From a checkpoint of a small model that predicts nearness at each pixel: trained on rendered dice on a table.
Rows from block 3 of the encoder, named by matrix and row number. Rows with one number belong to one attention dimension. Each number is 128 + 32 x the weight over its row's rms, rounded and kept within 0 to 255. All counts start at 0. Numbers have three digits each. After the name is the row's rms in percent of the matrix's.
# q: attention query (encoder.blocks.3.attn.q.weight, 192x192), inputs 0-95
# k: attention key (encoder.blocks.3.attn.k.weight, 192x192), inputs 0-95
q.132 066:119113124146094097133115101112141098166179111135081154123133126147129132132119142187193131121094126179155126157102147132119165055127051092102081156156200095179070072139135129101091099155110120125158119175114135111132126094111157116076168115144118090126096179107083155126119132104138143104
q.133 070:107138145101078156095161139162095159149166090157132059138115130147110166114177104115101112082114067124113080128114150147202127149188150135132161189162051107136127123089141092127150130144155105147128122180107122141100137167135153108137163114144155110172148147129175153149054134106147131235
q.134 066:185145168136102094144186112092115161130127103068159118162116125087099119103136144097146076097148166131120141115088173088143154174180169178122138190099111092091148172131081135135145113129127083132122171135122099192164255129155136188160076130155129071068125094164104181120134157079125084147
q.135 082:137142100199139133156056114089118150131093127115113102089162145095143168151094153162142143129148146137173144167137141058155118124083130158073170086108094150122101163156111141103087119139129132070103038123102142157148134060159158107122133078139121170050079152091075094140184190196146137145
q.136 081:129145143101105137084134131121135085138143136168136128154110131146123153211080090121158124129074109100125045098112098189016159095170080159122079130120128131153086105084034060155178161140099126163118185118109112125106153164116089168096126069133110129160153071107162093150118115087102143111
q.137 076:129149151119144162123125160108095111132046139119138110171125086147157097125109156135142129153131140100087200110136114090085129121100116137075115117092141112157146083142108137106078092104147180091140130140143127114140112142151100110110125052152098135103087145116111080139069159164151098117
q.138 079:129126071143123122156115113126093062145100082085115147116141137117144107143103147149137133131162149114174191118092079031108082146124120090090111113070155147113120123191145152097115143155152146123153162107130123103091133134223104117097108143162037139027127176094121151149184173144118120145
q.139 077:117120181074073159160134141144123137117158132116122060086113092166114129120156205107129168111099105141048100091158157131161162132093128159134148091092120117131158198179129106156136065101132149117091135159173132157136164098091163131150149100064148127166130161164083163135074153123164099172
q.140 074:039134151131125137124068107105136135105141137137133123106122162115127165151088099143157094135084114109081104182130155204132128120170125199139084121090148127144127109097184060144134089127139145145074121097124049175120095121132138083114203094164166034161142067170225065115110146093131132113
q.141 074:071088086135114123134087075122106142084079124135119122086098117136129132141149150157154164105129136146096155141080123133120123162140107097106157157102084119112149095171144161121096096091147147089134109112163098109117133126163115081086058138152091129135125172149125123149084173121164134137
q.142 067:145190085070158161170164141178076124173140128123110074126133114099110111110140126118139136115133090154232107122122102150157109136107079075139103188131175111130121161140095125146178115133121099155200087057154148124101120116124104169170084166163124119163109112154180087075194140103109139102
q.143 095:121139066134119125158144117182100089137118101075170157140138091141146098080163162124133139061114135146131200095124149092106122154140118113117128134141104078121093144236176186084113131109153121131175153139129153065130102149145114108140056091115121165078104204084123179143143113136119080105
q.144 074:137088163146148122125080089092150160160099128112145090126134164090124139074101217143119152087143131136210115149133125033172157147123194151113133087071101165096098120123096158126120132169135146102090063174153174092159115081100173131109108108128137141147062154120036170153160187184118109171
q.145 070:099084180148152142113098097136152144158187147187119114183115128147092159152128083144113143104148107070141103116120129179088153069160085125145128161153085093150131125083066132133139158145161162151136129126155105167084148118125148129125132123156128084163126142094172114112116120084094173117
q.146 078:125154111159071139141122106186111172137125150045145139103131136087096128099165150177100159124174152149145174135106144096207129160112149104107164145143115101139119186152156215124074109136184117136139126158139175090100198141112173122200074173078074059124079142118059177164210135154117137121
q.147 071:137167059159102135127086147111088133135139140031146159141106122144124100103118216105101168129167093113134206115126117112153138103171130042100109119109136141130119122189115213099104169166151149118128129096110135049148145171188134070170101133131071142084138170105108170132119127117128073102
q.148 096:159140151141162146176097095078118166118087068112104097090145133086113160102133121137124111155144142111096072156109124121178171159086162142133156144171125111138171163029166086107154108128165121103088010138162119164173160091118166141143193109117137127156133063123126067124141129170131146139
q.149 086:076170187093094134128150163078133151136123138200114106115146154141139141139183101106093123112061139103088040124137121180032113163146116176150118176143128137123151114085103016108128099154087136145128107119142089160123101169057149157093138096106130128173156096133157135147083060107120113112
q.150 064:091161160103208104115109075109244129094118145101124108104089098108142157129130086149130152131122121134120181125152114184060107123151110124149089127188129147168168126073050123105174164101082156111142156095119088126092125084075116129091102080156057139093114091157095092195127173116091158082
q.151 071:146121100165173181115165143099158089158137172082114116105138176122102094129101160092151131155235132112142139131184085132131124120097123105147130077103148132103116184186091146178155125095142102144169123098132157122143134066158098108105119166149071086082133117146110119134163153187085158089
q.152 065:083101144120142162127120143104115183180082111085152098124107108142095116124138179149147149145111120118047112102163149143187150141161094162117163182109143185113178118159180104141115172151102182111101088093167082159104122135154205130155116133068200223154118126171095157115157156131100091168
q.153 067:157123151147128111121163139108106121163128135166115099054142143209129208092123164146141095125069094121105145167122167117166159157120115197058075127107144126172095095175090093112093102111109126136107149116110076141079105102097170078061118120154094127129151128114124166108106124107186134170
q.154 072:142106104156140100120103131082150126142100184086122142137155107120176127104099205146178154131136143174207105094127097058182105084126146128097128117084142130076140167128087182085075137140099100107128142171119179069153116122181110109098047127137072126071095161117150139152130127145123121125
q.155 094:123161176086144094112107108154157158118179141206121095085136165112109160139141142127076105151157130088105076157138128161136162103108138116165120134154147118125180183077168138139176143141134085156113121143114158142149120138086184167146184137148150117150137047166125132129136111125137139156
q.156 065:084127115151117187159125102159125172117109156131108094113118137156090142112112194080137120107106157124142094091143124130176120164116152190152148148098135146151157170153076075072147112114162141122064141222159123111139157132148194113139131155155187155186119100100104168111095153113175102216
q.157 062:089141179115188107072140180130132121134157169173107109126159135132138136173121066122139144110112145131121081164064097198069113107137032111107104147202104144160128142099125139194131135148171102159123129091159129131111084143167163114118081143070129132115154103122152093126096112149083125031
q.158 078:038113147160092118156167128083141122116159123139143161137077125181132208163130107112117106096099162143048131095108150188047149172126096171119128170112096132108118066073176099163144092115091160128172138112112146126136075191109099087033146112118151130147141113153177083112069114138159099117
q.159 076:118103131198158121110161121112116088087153125233116125163124115124096174086150082095091136128128155136091173093074128138083140138154102085150118141109085120153090138101175121162088150147092122135173155098118112122108101162093155123154142138091108143197208165121141176163159061117119165111
q.160 106:123103161141146150150121101073129158146091157088112132111111137133087151143118101152127086169124078167091152126149110164077138151111164137156168142147120134172090126069039057161117087034084124129150156145145153142110093124118143139099125106151175142133131052181139100106048120142161150106
q.161 096:073169123109097133104124153147120138159113113121100149110155109175090039139133151112163101116090124114056128052119106180154123142171110160180161146086123130116099128107143204181124097110126148159130141133122111116122075178132149127135068073153122106163088155136139186048125144129085138122
q.162 117:142115128089104146136113175137129176129119093123131141157136092136124133109086139147109142116075182100102124126113160138143145098157117149099094147125087114057142128162138151125089147229178105099131125125108131120126126126160109093082126112150053117111133134064145117113156146092113100152
q.163 094:104121129107162149126098099123159143149077163108059137107135153145086062168142114133092062194100088206112125091135191179114108127148138151156124109081153165132121139132086110224129097097096099149115116147167132119134108158129194174092071051134179107126156113192133162118077150118100167132
q.164 113:072154104207170134103121095161156113154122117107154081107135141082163116139140141099146111143235071162123152143119127112112097152127118071138142099139161154158131167109135156163161097091078124099152134144113127144139120153065105140166125137119207162101189138130073096130092116155140099068
k.132 063:052155125088229097196122089133151089134128119161076161117154172156116144138084173146152108076107121162105150192109077108151191156109098074098081136087079147171108169144077132157119074097172119148122108144143135137121088147132101108083142112156152147147115123105112132137084141120138142115
k.133 077:085140164118040116136103148094158155145145140081122067102121144138115147098166094121094154133129127139116092119131126146124177081138143111140151157110172182107130107114084113121106069183087089141149108093121136092147102106119140131144138126117115107238170092154181115082027159136122168117
k.134 070:208093142125033089117114156140125126132153143090119062099157157113121131110156117115138102177110150148163059121153025200136142119104149191121094128153116096131141161166158129100111142191145117059144162124166164139091111137121115171145163150137127069156091097146247148070113174120130155132
k.135 082:147145100161151120146154081094082118047071095143108118208132153150137140133123168114124139111181135124128100173150096096153135175144164067080154133110172151114156166152136186119130126101150113080089139142102140144136194100117160129105140084135146150082114156139126130140216144197131061079
k.136 077:090155171101120143159129064116142108132144158185139169179130152117134094146150060116193115136062122114142125110117122083163142105107070152155126153118084088112067099130104119113134150114075103181118072069129104140115090182186123119154165159123139148109072155093096176085149113069126170161
k.137 072:153076133132205140123119108146141116116104125128107112176123178221135157166104143108129135125114093191153175170153103096084133145172171102073130133122129075149129167095121112106141181084124113143040152152149172133109146098098131139103132113089170104097098149144139141138110142083165103079
k.138 074:185087056104224118140135116147110146146072108110111124192162142136115118110141145122157136123165117126114111122168123143078106177142134168121108070153127141139116180137242108133117123123150131116170131153155104127174154070093106161093103123119136106152164178116179082169172116097153108119
k.139 075:098151122152030078098066154085138156150191105152143101111080135115089102107164124123075124113127124123087171130150118193075141115120150139157178141122130125094154088150095120101163093135170146108143136135132175141063243090097082130123070139113101159185162116124135160134086134131109128114
k.140 066:028132181139124142136108082136150146151141100102174141130100162163121087182117096095129168148134155083108158101162165091192119128127089099132180151075079164133091134136162133133069088084122146153205129060120107158120079174131145100110097118130118175131122153173103182100083124089104183100
k.141 071:099094164114168138115121115119065103100091084165134132158112167198114165093108128093117094119156117127131144114095138104096114132133120070084137129109077141152133170129092163140115070084160149083093156092120087132142146170116141088121111092113145163109156135137085132222122099109189097081
k.142 072:126092109143137167147138144125105136158134124091218174106161140115105151131082144182180156067190138170154173091127108099174112159083137155122125077141094097172089078146112159127108165119145132137120133145119120122138171086175144122140104127120119182150165179189085102109079162118085056123
k.143 093:134116106023166112080136144142137144144135109086109113102154126182108122105141104169110137067081110152092129134133143147070107149166087135094129130161112160149090211160122084103191089137128134103136165163114138103153141122102082134123129099150146120095091100107175099198094118108176114117
k.144 072:168127131143100078135119113120118134100062134169132090157171150156122146127118172136117150123147180095167109166115101128079121142183152150152093133115119101049192169127132119144153168118152172094118155094134178127170202033085165149130140092153081115094182107111175124176144134157086122136
k.145 069:070185166078066134113130100166131143168178115081103152112112080081122091160168054142104104114180154146131159124118126117163118112137069165149149083116132118131116104159115081138159214170139137162116119103085133174127103182148090106135102167121092136143148134135069123043109151104096118149
k.146 072:152137115128102075108176157147163124137073150090172062117169122119056146101128105164102122111106116166107110174127087107163130107146161127114154137163170172143167146127162124096141104132127089086136134103123119093172184070091118134132143136152115129120132084150148101171114177091133139076
k.147 069:132118093088240163085147132149103123170069109117123113152127111105114180082112167130164109080139108161108157186129118135147105149159132126118107188134134129156099163091160141103163042090092138070103154127112152075111172102130135154130158071128175075138143069117184080171089139124120114120
k.148 094:124158128228073085174136130074142163089045131143140142140173155079152154194122143115094150179148183110118143122117060088179064135117208113111137134100170132071197115114151154125104088131159133101140115098091100118114168119104159125143163087083124147142122125153147115120146196185123157130
k.149 075:093146187092096120119155160104115177127176165142098116097108142119132154129100111062098127134103156031149093100107134151150091052085124142203153130123133132116134077115096100116133133170143119201088083091133155132059094206207094127167098188133133114133124146102138166102123146094108167160
k.150 067:200125106123200162135188098101121086109146151162069163080112139159181128138108110154131128116152121098126148099162130107112097123078110132127149121128120130153108161107131110196154206113098156180144105079129093118092104169177124120137177145111116150146114199144048150110161194151197147152
k.151 069:133120081163168125159190105149052167112127110162149149147068139165121156093128177117160149131134133169129161156091112110164097188130095169068090135110095086124138136141130166131161104067129151134111122123106142124147196095115131127148078082141118100104170133128067148181159138125167077122
k.152 063:019105116141122101136063180089068143105188132176138113148127107165103123101170116102122191123137123163143094107092072146155145152167132079129142115114167085103133127100142114153094080128123126182181202111150184174121197111061094114128099150161157154173149101146118192148125176128097052130
k.153 067:095113172177160122162124163112132122081151043130164142153153156216091103117143154129189141160116135164143148115114131097130109110110105080112117164102077112167121125155109207149040093096119110158147110147114100125111098176115106103134132147109116169132097125105056165159117108103158126131
k.154 072:208085123129155122139153135130078114107105143107109080190139142161138132150101137161186063095145131133150082141130077139052129090136157091074103101143164120123126142126135109139096115118063075110058142128114165120113133090094118163096162100164147082060101085130163163174187133149133127124
k.155 088:105118156198080108193108133114150152138140148149141106112136072066133080153128109115079145168116171096128090156157100136128149084087123192137145129172137114083146081156174184100097123145101112169166136115139110135121041138161109125158127107148043170138132158150118167102164134186096173141
k.156 065:111160133174049059095058127100096163163124084128173096120162086156132102112163148120108141127140157130120138131133102137195154114192162139132136149165139155129168179107063097100155027133111162152119118155150131120144202095103135120141048110135145111150182116141119134145094121122100157116
k.157 070:091148158139185161144146090126114112116136139113120171062078123106156092087137095118141150136154137121083193111156170088177132120091084143102106112085144145140127136124081127185161189106117098120104112117109118122156068163143140131163129154154130121120135168134041114128125104081141108125
k.158 074:083107194100139131128098138111130177119120176163116182091088148163154116123127138026096117170038094130105127149150163133104139129127136137156133152086086101095139148113075156211082126104090174158107106083125155146101159164175137119162158112109205077142076118127166177081157129067170135129
k.159 068:091108158042083152119147169143141156137128124125114155103126118112127169126114126153132152124088109104075105128130189175118121125117054140115115132144118115095134143145204117150195166197152158147156157121184091083095074150108096221109125161110159106080123131096163149091167115129123141102
k.160 092:160143122138059122103075186085163136135123126177155108128144095154134032122099101096121168129113164112184089128094069148131135077087166138157131101093175124093141116108159155106059159143146156154180120130139148175133122155200114134169124100113067118151117124091146104057149121115071169154
k.161 092:073141133119141160149101110109098062151138132142154146114114144122096133117153122163142123124172101121094138158105123141137101145156155128093110117109114112148119131141054066131159161041090137097097143063141140135151224121152109112127116141163134169142121122081050046106127115130167133121
k.162 105:114126132180194125130109069109139136122108132087124141134126200151097173152141083102137099106195057138084165136161105161072136194090146092134135164133114167166141119131062155210132074077076123094127138156118148084112102120151165130111138127110159152102171126174090149113078116129130117124
k.163 085:114149122128143143132071152140116042114120124146154021122121127119133088116110091068141158083146147129116113145094125105128126151133168128106107090141162154147149114119164131053145133155137133120129143130155131144155183066114089109128141218135110167111161188067126051138170086142096142169
k.164 096:176118159110127104068170182155165116113168131112108126095109037138151124129111130126126163125093135086155124075103130144157105051163108143117096090126091068110142102138147108108087138214138141147122112154149120137125155114189119135162147145120111099128066160063145103149134161108149149174